Rows from block 2 of a small CTC image transcriber, named by matrix and row number. Rows with one number belong to one neuron. Each number is 128 + 24 x the weight over its row's rms, rounded and kept within 0 to 255. All counts start at 0. Numbers have three digits each.
After each neuron's rows are labels from the 100 images, of 14976, where the neuron reaches its largest size: "top examples" is what is common among them. Only what is clearly more common there than usual is listed. The data: short English words printed on busy colour backdrops. In brackets: how many of the 100.
# gate: MLP gate (model.blocks.2.mlp.gate.weight, 1024x512), inputs 86-171
# fc1: MLP up (model.blocks.2.mlp.fc1.weight, 1024x512), inputs 86-171
# fc2: MLP down (model.blocks.2.mlp.fc2.weight, 512x1024, transposed), outputs 86-171

gate.176:176142157116160112150121128126141156140134129171109143129149107098128126111083122142094117122076116144175147142111145096113124126136108126125129125146124159134164103157164141110130134152099124121089144116110161119153115126131151171126143156131131104173118166
fc1.176:157119166170127128128093142152119127116128112117113109131139087158113161121127131127112093150152122133111168185158171121136103120099110120123154136163136150115133072127129137119144123106131104137136109084113159130137153154116137135113125090155146155115146126
fc2.176:131142082114155085154138139104155089152149119141137140120141137131171101133134172092139110090114127123106137114153094090102153112089139119100160152129127129133138064125116128140125169136086157154141155132132079158107126135118121094138162139144117155128175089
top examples: the letter e (69)

gate.583:132121165127148155146128145149156125141148103116154143099106091143108134111161112144132123136131127156137087114110105147115163149132154122130106160092155094136079138105169128113168111141142111098142139147138118085103103139096173121155117110127115124110115148
fc1.583:142140108110152140092143138116116087147111088174150077170177081116155158151149085128144094125115112067118126117119158160177134141130140074115110130130128132122097107110142143118144147146109106136109095117106164136157095146152138150178123129142096139112132148
fc2.583:150124146131129118157117154155113121120099145131122123086135165157087090134116130116127140138125117130134139102171148155096122107146124104127116155110126137142164104117163118147090111110134126112110153163129064124118175118059118137127169129148139107121150118
top examples: the letter b (37)

gate.763:112123147146105096150151122131143074168124129158154144157125098121116169144104167127117130137115103089132166181140086150124117164138077120202095088066133128116124112143114101137150155137138125095123091133145144134166094154128131178133120179136127086101103157
fc1.763:127157120139122145161124126135118185113105093122132096148147130108163125121135099103153129103097133133099104116089128094141140098094108148121185127141109165127110152128152142130094100163116167116100144141181116083130147120159148104119136084125149144141162124
fc2.763:087143131105152128175126150156119117130147099071139120130139116138088119155129156098105108126134131114091165141151115152112110136116113070113088131116155174077188140119135109068137133140111162117144123149130116147108138084172155116096176126137141145114102128
top examples: the letter s (66); the letter h (32)

gate.138:168155151111092154138090126156118113132134139150139168171134117116116135085146150147165186156117124153096143138142119129161127135087123140129139124087126087146102153148194122082116130179078099106131104138159139131117102098109161169090132155161120111085096155
fc1.138:133119136110099159121137114147126105160086116159132150134174129117133109100125132103143128149105156076136096147201110118155103095157138147124144146113143145104120134115136122101109089133131094090161131159162142142169105122114125152114122120147096084154104088
fc2.138:139133111178127168147147150158107126093138156143134089138172098137104132137090137163119156120091130165117106132107127082134127115191145128141110110175116114107163093094111130142112117127127136145122126138141079131150161109150146124135106113152138150104118122
top examples: the letter b (28)

gate.207:112116111151084149085118173100131094154159115125158173127109162129108114174149090130080150112168137123142131140135131147096133170112108126132113110183159133111097151144157152127119078136093110122117131117167163123126104105146136121115125103162109085102153126
fc1.207:151097155154101081125143107136120156089072152121140134106137080114155139086122130137099128145111132130100133115117116151072141145133099156152120161113105125109145116159163142127151111150161151132136124095148110142117136114115086100131159147083128116123123135
fc2.207:102141169129094130097140136128136100127140130145139089133136175161149106122103114118101146143110139143096101159106137179106135132137134148102129115116120119071177153108104151059128136089077099115137119119142110149111133113136106166126157150143155081146143148
top examples: the letter g (44)

gate.552:182131120141130148159125098175170088163148117123151156122100123165144157099147154130134126135119192135135124153120087154103128126122160124087121134154148107109128118113119146145136125151138126136112122095110077146133139148157092146129103138133075124143128138
fc1.552:116164137135114127114125068146132128166119100111162105123144101128157151124138150112101114115113120111146145109119142142140145141137145120163134162136105108114163123118147146142109112127128150165131100175175131174110163161111149100156124123134190143087111146
fc2.552:165177129123152132099114178137130127131143143088101118089120121173106114110109181125126123098136095101106140145119114123157131101114150184159146132094142079110147162118116148143146148118146122107102131145128090056152138109160051142096158117138103124142116123
top examples: the letter g (28)

gate.241:127147097147176094152120111089106098124121179139127122064123165183108155147121110158135174125125112110151122101125096162135081101174071144109132136127136156202109130125151099155161088105148111150167112172114121146071149098107099153117155100144099125132149184
fc1.241:128154138134098127110122157134114164139137132137121085084093130158084148130098123099163172123155126152167153137106103125152132135138102158142074178142150129102116155143154116097118144141158150070115112100089136143123149107167123097160140150121161134134090104
fc2.241:123132130150117120148124131104100121154082133146113128107113190155129134133107135093128131133138123147096117114107109131108145149097148115169093123155148160123124094106146079134147087146106117155093066099119139157140128102129082137144124155133118138138123164
top examples: the letter n (45); the letter w (26)

gate.217:148146076076093106118150152114107113097123141152091088124111106158125096134123142158176126109130118132105091094138133116165152151121146118129173094129150190102118088130141151120100110135168141129124132131127157147096107090165130123127097139170129107116136125
fc1.217:125129145108102125123185137163135140151136115128124119178171114078157152121096116108098104119142119130178125119107100150170122083091138128139137133134107140115168107146128134145156120108104135151098092129107108140144132090135107124110167160114177140085150123
fc2.217:146107141146145137101149161126132115123119142086122128149134140110151117104138130139109187124146140117074109131141151110095133164158135089125131069111115178150127177176111155125148142152110115166123151131178167184118097153108120107142131155113111100192124151
top examples: the letter s (44); the letter g (31)

gate.740:133142115129123127150133123147055138134130073141092121127188177120122109101136128169103115179114056123147158137155152118113121134114138117181163158145139129120085123184114082130147130144112134123116101132146152163094154126113082110148138100131146142097091123
fc1.740:163112125135120120142170114116070152139190110103115118111128118150131143077115103111089123166105097159110169138139123142135086119127115110167157158120132145129075153139104109119129106140196145188136141146114123117133141166154159147105147112139155121101162116
fc2.740:134128156130113127112120159139179121146093116112136103075099158121138137118135102126112088121129120159126111125154148118150121127134078129114088122143161148120151121145083137142101154159140087144123154132125109185137154141162129154166140149083176125143122088
top examples: serif (67)

gate.585:147081171121157149190110134151131112120108133157054131142136127080131134126111146104128134124122101090131103132136107138134119119180106136153092163110156154137107096160139122116119130122125157131156126136132137125123159150118138146127158123147136098143122082
fc1.585:150138098152099099136095138130101169142144128121127129079130122103138122118090084141133089128116156133126132113118106146133126145086148172175131112172130146108123130121119102148171137103124127118140111120185157150105123127151115102113102150129100127109145158
fc2.585:111142184142104102084155132146129114125098170139106139120120107169124140137141152117144109083126101165112154145138128121132135164119110125118162142141124141083151119136129104093132098117111140132163147145104143120141154109116171119114127112099118117125191110
top examples: the letter s (59); the letter g (48)

gate.409:128106165119133121150117094116117101099145132134115124102138098105191080122126114141151132106134141117071137156126154137129126139136104142102082121122103148133094146156136137125160138141125156159080132146126112164100115121079161157114112088109092083129197165
fc1.409:118158054128122101120132111156074151180151134138096188156140160122098173132185158114163141176138147128163063107156158117138141097131149107121108103127111126139099137121147078129128160147168123115154133130092118087152124134122117119130119111108147149142121095
fc2.409:157129136136159140120115113123162096139136157094122083165118134142146113090111137156162137055149151181112161152111120100112120144157125114143166114078164140155166077116158117103158071113183182165119107132143084102158177145103124102148139119111130145121143095
top examples: the letter n (59)

gate.434:142059148133107137126102121097110111143159072127114091101147107144137111171110144128156142169133094152171117104141107135165143150156108139132114119111142117154132077069104107124148153152139160118142120160119097146168128135123163143090108127147145094137139091
fc1.434:110113126146084120158148118103171137133102155068106132107154167095123121134124127157141121135139137149156127149107165127118123128120085101132103115110109087156139169150103144130114164128146166140123111125134120128148126129149140121173165130152127126064130149
fc2.434:160099133116128111101116102158145116120145118194149150094126149153196152182129134131154133125154128172127139153131174127115158138140106120150168112122096137167147140147147143128101139150144167095122118149111117091114131143111132110132121171126121135146107126
top examples: the letter b (29)

gate.225:134148158135113134147088105150116109113099131158150127134156133141128140091122118167122115100126130084131090129157116107151135107127144149130127133104157134132160133114076138132167132143103144144122096162138125141124161130150135146086113147136175142149122103
fc1.225:148135168161114124129122140136118131129118113162184092102113095182155143125133144123107123066160122116143119145110106117145123113121152127141196125089104115122135115161089121077158130094147134139086105112159081146093109128133145142127129105150115122133117081
fc2.225:132129135122139126142141100114139188111141134158125129115108136129105127152067111148074140101098147157138137155140121127132124083149132159131141124123130107112203107159100123156125119135156145162145134128119097142095135144098091166138117096144118163140135113
top examples: serif (53)

gate.332:104131100105120124150110133167124105106112104121138139136125130118150124122150106138148129149153137067101153124130141131135125135125092101122110132139104090129138112194095150102142129102099108098102116139159180135126114117137108153106106126131117140152108140
fc1.332:081146082106096130110109155135092081108134120136154160144136104115127090117187143120133127138127143097133132126142144108174144150120117134113120148131156131150149104134101115141119134127101141114102134145113185130126098137149130156104145113132104182134129153
fc2.332:125139117096163144136114137099124173146114102101100145093106131170088112139092145111100149094109111107122134150058174114145103126119104156109084114143127140147140116142146138157122083179122146133142118159139176137115162151133136139136118105139125150120172160
top examples: the letter n (62)

gate.703:112106089159153111118097096084139093122098120124115138095139098066147139111118144139082144160168171106121138162131168167087143143137143150118126141102123157129108129135143136081129124132124129126135132117138149159076147148161113125165134147182107140112135121
fc1.703:120151167110098130116137140121069146163096113139148122149145132143116132141113138117103110149137131094149085097157102124116108156128170153148137093172126130153152117141131111139148087138159160136126117123124134134110134120089149128072160100078123109210120145
fc2.703:132149169121151148148139122116093121110090213152128125134147153140105171098140132163136121142145167164111126131114117149154118137100131137129129122149133144112132192113116132112075107160124114114093124086171146132214118117132126135109115130115150139098130112
top examples: the letter s (35)

gate.711:159131129118148113113178111156127097146195121123128161124100157141093154152120135148130124126115101172145128130137124128141115129108108124146077139073141141153087150159125149170138153117170137150125166144151130093143113109146106163150108173141127136145161131
fc1.711:110129102157106135105206107124076147120104168105088183114123163129106120117141181086110098210122140146120150109125100109146102138115118107134101157136119147159123101126114123111102103143111124133160121127136132138146146114128144152179117145115123148109125150
fc2.711:148151159155137116131130176137128117135076163128123132120076155152090090083141089107154122124144165129119132094181149091131139138127138129135130121120092149112098146088146103121111138128178144114124177135091114173095121149113123140136148124108101108177094111
top examples: serif (71)

gate.233:121123095113146129147125149099077131114103163140144174131185118129160131102149151150111113107121081108120095132119087116159125139079148108137114162108123139129143121147124119149152166160100096123096113115110151103131124121140142152095135157144116127152105162
fc1.233:178111160135175115121097142086145145158137159124136140133116128130140152125107104138122155094062120162157097181132139130150081156147141119139116156156111142139143116120172171171140130121126109135144094138131100141097097152126120129145122140102140156123137047
fc2.233:110165121127158120101120110162117069159103073095085109138100085109182156125107099097103148146133127175122125106126122115101143091095145128117126121130099165147141141119181103075093125108090118132117137146140127132122122133096170124152102110124117142120127148
top examples: the letter n (45); the letter w (42)

gate.21:107153139103126128125099126132205134145151136127131098104131138154142083128098124116167162150140121112113121125156085106156139100099145113154136117130193138193154166100140101173101119123134164115099108134126147155086118133153144128103130077111114131111166133
fc1.21:161133161144154108063159134109061144122108143114128133140173140122154154135201146121095126111099147086117113132156174126111146142156115126136098124108135158096144116113132120104138142119087133103138150077143112120198161125144103127148129152158152146105107097
fc2.21:121129135161125139135108160163126169130140148155127111098135134101118122140153080126161099124144101113123138163123089153140095103125127104119110122124185099149109173176156162125078147116119112125145066145101114113091113122119129121081148116122146150173125135
top examples: the letter s (38)

gate.595:110122124126163156125128155151099113143122172147084157090124118129164135104152161122128101134083106123148159097149109153129151139138120095101149120121161152157095136119136147127096088153128134104148099170105128121134106148137172151156116105130113104074121157
fc1.595:143082106171137135161125148162089081144123114128137151123139158106132130108127130117138102114135073135133176126150123133119143153168064107141129161148126144123094125163137134136127093149127136105150102127103117097123141132136161124145124122107115114084117121
fc2.595:132119140106184127155080103138137100157121094126129100121128126136122116138050127122157183096110156120119161083083133074125103119125119105099108113142138091131123156129108126145144133148111154120123166139109127148123162112156158140138077095108086119125113148
top examples: the letter e (80); capitals (69); the letter s (35)

gate.397:134130129156133081103122149140084126074122158132137146157128092138122104121069136180076125113122158126106096120167129080147184138101114170160108118098150137142147119139092094116119133095100135146123125137110178176115140109106128106073154152133137149138177155
fc1.397:161156156065151145156114119142160058129148152124076148152176154134097110126134124112118150123139112087105142098112122123125136103127136121155161153115139096136137149103126126163121174160180103106110134137097107154167154136108124139121117107083154133085132140
fc2.397:108143104141103142122168122144131170126108151129131108142097140129153051110142135128141139130089121163158113130108133117164108108108173150163165129124134125101180118201161142123130132107143163118173093141131107119095120102142110108126123150061112140106119135
top examples: the letter e (66)

gate.533:101138095157145125148107116083167100108119137146125159148146134144166138090140135122125126107094137186149103092131131140111064154137078169105133107115137122138124118118129107138135086130169077114165131116094108142120157129168105125114115149186154094128141112
fc1.533:125104133091127129129177134135138189161109144120137109118131151104078113161125148119136159132152132133119108150113135144097090131189148146151095173150142138142108136161130124134116173153131194109100133103114131167135158122112144139123141166124116160117133138
fc2.533:118112138078106134104134126213135135118102133143149095125122116164142129142171118093119119131113143132118121131139132097141137142124081163086145089138106119147122135135154144124115146128125116125115131150089154126133119109116169135111132117118144138125130106
top examples: the letter g (32)